From a checkpoint of a small multi-label image tagger: trained on pen-drawn characters of a made-up script with 800 signs.
Rows from block 3, named by matrix and row number. Rows with one number belong to one attention dimension. Each number is 128 + 24 x the weight over its row's rms, rounded and kept within 0 to 255. All counts start at 0. Numbers have three digits each. After the name is the row's rms in percent of the matrix's.
# q: attention query, key and value (stacked) (model.blocks.3.attn.qkv.weight, 480x160, the q third), inputs 120-159
# k: attention query, key and value (stacked) (model.blocks.3.attn.qkv.weight, 480x160, the k third), inputs 120-159
q.74 106:102122136150154136131177159154172131112115143128132130055063146101123137128114084112124093168148177101135152100121111108
k.74 118:148134142123101142167131122111172097100186124133153156173128121102129148123127147159161129138120132097133110123123151141
q.75 099:079113129114086106112101098143114152136132140135148107128097141113145167097111142146155104140073171086140141123120125116
k.75 109:112130135113105139171123099141123119114168141117165128087130119131156141143135131108136115121129141132142106123152141133
q.76 102:131114103133145118147151128187146136137109119141119111161174160116141136142112110129138156111110137123103114123079138143
k.76 114:145126142118139119142167096144133107146123148170142159162126093150089133129100139162118119116118112126114125132123127122
q.77 106:111088125124110129104073152131131145101088135072118119122164150118162111112138106179157147108140087130129147093142118110
k.77 107:130126139134115175161182118104140115092110161157144138173111163114128161126134113121112160127133145148143128155107127108
q.78 105:100161137112141166155113115134082090149138118099140142128123109126152097129175129125111123139111077151103112098154152103
k.78 112:126134135111149116102138134128118142133133132137127168089153115159121110190187149115114142123159101121107148100067110126
q.79 102:140109130123142152145122143103136180126130155099124128177119130099109140141141123107163152142095105113121107148117176092
k.79 107:129109103141083105093126083095135109115123102136151146151129106131135101107139097134119159164131123130126121131084115133
q.80 104:139130113175133184113153134121119085143104135099141123146171142076106133085136134112146133100146155134146164101086111130
k.80 109:126125089148122100126119138105122100147133102148091094134129113145148172128108126140130099137140119135111136123102161146
q.81 106:111129104133136147122144121121136081158115134145138105117145111093139121130118122151114158146155142140127151142114063131
k.81 110:087165125119166142128107124142102138078119153118105145099130119088142177161120133112119105116105181134120117151095090120
q.82 096:095114094168102135115119128134108147129108135117141114099129118123149134122119100147107114063091118130119160197118099122
k.82 110:134140157146123092129144090134128166128140140104131123184067101109155114159123131130153103140097111098164113153082114111
q.83 104:116128137140138136118153151095144121120100128107143101137106123166133119203166125142141184132099164090136151110151099140
k.83 107:089096147100088087117127113112122112161114122154147131101122144140101140105105143103118137137162090112135111143111090137
q.84 107:137157088140115112142150180132140108094089135125117134132105121137176107067134136105142129128092152120085078136114114160
k.84 116:104146100140102153098117129138114155127129125107148159139068105154124139126130154115106157061137144119091098103108128127
q.85 098:182105173141133102071141143102120155133122121195130154116140134110122101133107109114134117116104162070155134099122107154
k.85 103:117118122101166160135147142131123146169084104093126112123167144126175154135129148129120143130129165134121140182124082095
q.86 099:134158106120128128125159155114097138126111127165109146106089108143086122088126103101176118085119118171101176108108084096
k.86 105:126126177123112139178156096097123109130090136110146147146136149118136129125112137190062112147149105080126130113127145169
q.87 106:110105176158086136169126132107121120160137117119116122108148157173100073093157131111160103108113113130137155103135092146
k.87 108:093153127181128128108119146114099083144086158117125119140144099159111146135148113143114173128091140095123122109101136118
q.88 105:127135126144142116129140138128109115164115086096168147071141154097124118100121100158134171120121102106120109106175108073
k.88 121:145099099085112157120096101103114093136099203132143105135123134145127158134103158140084115118183161113146129153056109093
q.89 105:077144122116143152090140124186145120145146164122140154079158097124158119132149159107135193096133121172090195133159093119
k.89 110:128116136113114167114077140122134110172093117107158109135151164161133124078135131145154124107142116136119107140123174110
q.90 098:105109105131104136089107108144093154151114141156169107129119111075101091154115134112110129058135129109117155154087117133
k.90 106:158104117169109102186119096138154112144095170093090138108154089133131078140122142120119104107134108122121139124132110116
q.91 108:144130111144130105110139153129157128150131106096143175126140138099117121137093121106091104112140115091123177135105139119
k.91 103:098094108192143155098113125138107122109127096162140111097108129114105130111125104117099177148148162145085140085112140131
q.92 105:099140146186091124125138155142155143163149162156138114179178117158132103104089156124110109159126155102123131120119147102
k.92 115:151124122149139108173106111114150135139163100185121172125127162104099181170138124140149166136105127136120138130153119163
q.93 098:127128112143122120140099089095104098131145138111151134134143103091151154161108108183110097133106123125148142100151139116
k.93 110:066117140175150127049106117115120122156136163144138119077111116140146139117148135123140090111098120143147155133111146171
q.94 105:117116099119134142081132100114130154150128111081139155097102138158130147154094113148126125134141126165082180129143105148
k.94 103:109115101154150130142116105079145136139129155161148096135143152101084096087158136105134096145088135134147111116157116114
q.95 096:109119174149160126157136115084107166116149138098177105161092120121093111112151128160132129125135105113118167126134139157
k.95 103:116140167156100192115113110166116129137105109170129112147164128129122137150164116143134146134108131159099125107132129123
q.96 105:115125078184138110124138134091109093171184129126146062132145170098154153110102129140104130127122124096087093122135085122
k.96 116:151128128144077096134175153147114137142162116151120110135186128121160094157137115153105131132082139105180141110121145149
q.97 098:145149116137117127081196142115157125177159137087130134126117144125108151093160135175101155112104154118143132140116087164
k.97 109:145123142115114112173081126140119135159077118140187116115112151148119120125099129107112092142120149154156148114102102093
q.98 108:141132136164095105132115140129158147145081111113118129154096088072122128130132110132196152140113120158108076087082096203
k.98 126:129160103063143177101135125134158137121103115134083117109172149054130127136115117103195103131131150137103109095090143151
q.99 098:124150146175160127133170127136114164150142135125149098132153111176101160143103104197109122135125118111143098114080104161
k.99 108:117095134121103106122105128157130091103132125091143144137124049111146151131129144108110139116148109166123149117120150151
q.100 100:173101220113144080128112120118159197143112073152137119129114127122121134142104135144137163165110129085140144141127171124
k.100 107:136114140106103144104144135163113117145148109131120118149153082116102109111100138130152130144094110192160112147109095128
q.101 110:143145163129165149166130121151131110117113139099116097114105125156121137163115139136104146115131117130081110087146150139
k.101 112:122122105140110134115088166184083121113108110150144120141094160143165122143108115136144131133114132150134143119111150114
q.102 117:093139144113136125143116154131102114169132138108114127076115118125104106112135150098105169126107129130116076137105142125
k.102 109:056149095100152170158130125113142115106114120157125113124089185132111101111127147081113112123144136119094109145189120111
q.103 109:128122177120129109147110128155103122139132131111202162149148093122106155163130093134160133125118136119117175141127107105
k.103 109:142128146097124103134153141102124152149170095117153111136110138136132120164127124145131088092133093137127143125134158125
q.104 097:135128153139121122149114163157129108143142098170095106147170148098123113120155145132156172116125158133124130140112156109
k.104 109:159153144121100135130099138105072130130184131148149115120121139170148056131136133146133098172105159140113152107097108136
q.105 093:124124146125133095121153130084079097095099164128101099136150113138135161112137156141150133137136115140146155159153121092
k.105 112:130147113061144096136147127108077150130132097115181136125117146170121105088086126097141117127098152101123100138053181159
q.106 115:082106142157121101107101124142156159130112104147128127119114107126101135118112163126122124108120127119098099151131129099
k.106 111:162138133138142110140146128102122115091134126131110164151122131135133112129151114096110158117180128152116189133146106130
q.107 108:114177178071115115106146101172121076134137133088149130160093100102109119181139166140124134154144135181123104146128136166
k.107 108:121090082128129125145131127098167153183128137151116150101137137132151137100168152135145145093119146149124146116159117092
q.108 096:120146150153110169168119121140134123147117145140129115109155141155177123141118117123156148152136146125144104081158143089
k.108 092:104109079124135170139147099149098156109139135132140134123190136131123142090160111192171108150101116153147120156083129144
q.109 102:130148100127110144110113113082134141151165135138140083117126112162115144098163140119116120162121144126119134099180133126
k.109 114:125151093169168128105099092134161115176142150126130145133143132158078102121089128092054109135124136138139126141121150111
q.110 098:132108158109155148096095129167154141137130162079097121134143128106118128145101097124141109142177097144165149151116136176
k.110 105:133087163103145131130102138138131157130117153117134144117125109149037188115106100124122139154147161129180141125103094091
q.111 117:164115073146184128117133105129083086108162134111119100143120119129133139155119120125149127146129122088122146087156089129
k.111 111:116096138161113163118109135124160122147131117123131095161130077171160151127202122117137093157125148144116144090101155100
q.112 098:130132117115140156146185145113084157145146164104141068170092124144119141134145101118144156101113122119098118119109143124
k.112 103:126161149108182130070144151114133149149116142137118132140134176130095127134108124117121164140149131140126139138099149164
q.113 092:115135155113085123134140160135182117079110139123198162105111143128142142116129125118123167140138153154112143112099141133
k.113 106:127145093118167129122121112117090142114123153146118127149140111149147149131126086125111116091143199115123086116193160168
q.114 106:090138193122141164129100133131138122107106050125160134142182123152161123142162152121162156145116132131140082118115154103
k.114 105:156139092133129126174138125114121145126102151159120091130096133079143180135122100149138085124142118154114131067174113108
q.115 098:082135139095103125141095114165116156149123115113154089158098153106158122156133118127137127164157135172087155112122143168
k.115 095:104142157157139180147106153142161157084128148169110093172154102141134143130135095092085118143121133119123116109154194153
q.116 086:122149133142098136151159124137117099134126105148150093139149126127128160152131126075137127105134143178127099213134119101
k.116 103:125090103093159128124129127146129122065105107116134154133173108143108124142147134142116122132132119126140130127119151106
q.117 109:168116081130165134131133111136116131154132137127133107119105164156096096129118102096080112116142143112112169138145092109
k.117 105:114144116136122151140156110145097135075120111063157180144087161113158122134153167109111118125134150136101095170130137176
q.118 093:162124131140129101114123132135099139133104145115097136135106093119115089140174104113138147166118127127152153109113115175
k.118 102:147147119149117110161169155119096110102136177127116121152112177160114164129144154113143092127126111075124114123142086130
q.119 088:152133139116140083162117143154125143177088155122101123191132124121123069131099142197146105095114139138108111212136146111
k.119 105:087131097123122148106077151148166149146120110112142118154142091085126145105166151131113111122145128136140135167116139116
q.120 089:104118119151127087130105135154127126133135141118136121157167132131146086081093141139150137162167115125118112117123115137
k.120 091:149118084167101144142132143155136128120132154119104162111142110154159112137098106124110164117112145124147097111114121111
q.121 096:143150127140127133149108123112139109123124150147125114190137136127178106114131117137107135103091115128143083176111150102
k.121 104:130129153110161126135157101089127121123110097150136141101168157121120119115125154092109194108128139087150122114058129110
q.122 095:097129101134122100172064123116119123156131136124099125184126134122105069133144114175112111103075101106125122145142119110
k.122 114:150131130098140161123142129143131136115119163149163185117104120130111123082098128099120111109105095128146118145128092145
q.123 119:116122142141156155118141149196136130136108115164108135144125129123170084125127118123100131119134101134157135126144133173
k.123 123:139113177186116154131118119139177123113151104106094116141110151117172130104132108176150149163138123101126107107142176153
q.124 092:123110113095099169155134165167125180131124154099186123123147109173144123172120099133130159128150129120172152140165106114
k.124 116:080097107109096130178089139138134102131177123080138173150113128135155102116160176109140112111134090136121143123143159135
q.125 097:161155131114112149116105147136122140158160095137117122130130130136108117129137110110141099108131181105121136114135129122
k.125 096:105184117154120092160115141131093120110089146121170114118138148178117142104154129081142104124097091127130111098181099118
q.126 087:124145115156145133121077180093150155103161128126160111146086136128074102123150127070104121126130129155092094111110147116
k.126 087:099132117128132148118176148122135141086089115141163104122145155167134116114095110137116159152125148164146083126149109120
q.127 094:115139145083133152171121156120116105115080129111111120171168120165110096105126129087138148094115138128118132143104148078
k.127 094:137076125148120113091154166147138118127120123091139098122115119127119154127153127147134104154130148154135122121140169107
q.128 096:138140104142148090143119112138130133140103100138164149121124140131133111105110128142128126136155125129128085157149120182
k.128 091:108158166182147083120142150094130108095105122123106107137123099105176090135161112129159120155140124150135136115146149111
q.129 086:134141097110126125131140150131132105130146105109098119092122135117115084069159156099109137115123121094107060150083085166
k.129 076:099127141132155100122135128127147092127154128110136094134132154145108137121094123119111137138083085094103132110184166084
q.130 092:110140156112157111108095099079115111167157157128128157141107144118123124110102096119151165137133094183145101110156113088
k.130 088:134127143141115144135113101142160092124137158157116120135134101134078127147125135093146153114161103118149093141108140135
q.131 103:119135123162132126104129142092107116165094077113137138108136166099112150084147150144183141158164128145098117168145129139
k.131 103:153067109128109123086101186169160136154121160100113119071147131118128165118134153136143102129182143105100098123125129093
q.132 102:121141127141114096102163113135157127157124144116163081134105138090137072139181120158122138144147097156073109058098129138
k.132 093:157118112095142117155136126087129167130200132122115117122170131161121148141092128151084111154123133125115138162149130135
q.133 103:163144137122112108125121120096150129109149099140080166132138141081156130086128100124135136148146155123134107115164176134
k.133 088:158142167127102124132102098122112140107111160148140119118124110089118109139147128113128129099117119118145082113169112168
q.134 097:103085143104094109094115099169169143120146152110157063131146143130133133104151161096168124119151128116119115122129089133
k.134 090:100177124095126085122149100102168120105146104117100103095146110170114147162139125108151150165132127098132140120128139097
q.135 097:135163119147153120123136139169102104107153118058153120138132121113087126067127126125106110119153109172096098136113107124
k.135 096:121149121079153143116120171128133134173163144130141139168131092167192128102080110159126149155130107136091116130125141091
q.136 102:122121113122119108160144102126168136155115158119114156156113130138116139112117149167111121153125143184122131096127140123
k.136 100:107133102093075147116109145111107120110124131135104137115118146146135124163103132116088094126115099119149124135156130149
q.137 097:102142118098122147158129146159122138076109103125148119129148148111150119135150149119167134132104148114131070119104139115
k.137 091:090170123157104093153159103155147114172144114161089143143100081138138117164137079144137107142134087143133089130117144141
q.138 092:119143101150123101114106120145158112115093099102140132169163141046126131089118125135128160122154143146135164144113159161
k.138 090:135096154137132147168128112124095147182122116069142131119117155141131141123113120121122065125150132134114098100142134149
q.139 092:112108147113125130077121111142107146122128183094117143100130097105110127116102077100107161127124125175136127108121113085
k.139 093:109082145140107181161062097130140172094114112126123109103170125137128176154114102150123169132128135180151112116115104120
q.140 098:095122078102126195115126121158101155120101120112112122144114153140152128080100128119155152134119120141173135140168119179
k.140 096:115116127135100132162102153173144078176139122153081165110137131122096163134154123171125112147096135110139115127121141097
q.141 103:147139123136111142132140166125141101099138138119118198136134109113135143077143111148128164119134134153158108128131154131
k.141 091:132099132171138116160116143128124102143084138139145141131154137120140142090133151126168105123149109137125095092136154113
q.142 083:149108119164158132084129120133117146141123153146110135117114170097148110093132100127123121138155129172108126116115126115
k.142 077:174086120147167127142165124105152166133154110129125136127096118130121122138153146142104137126065165083129118156117058110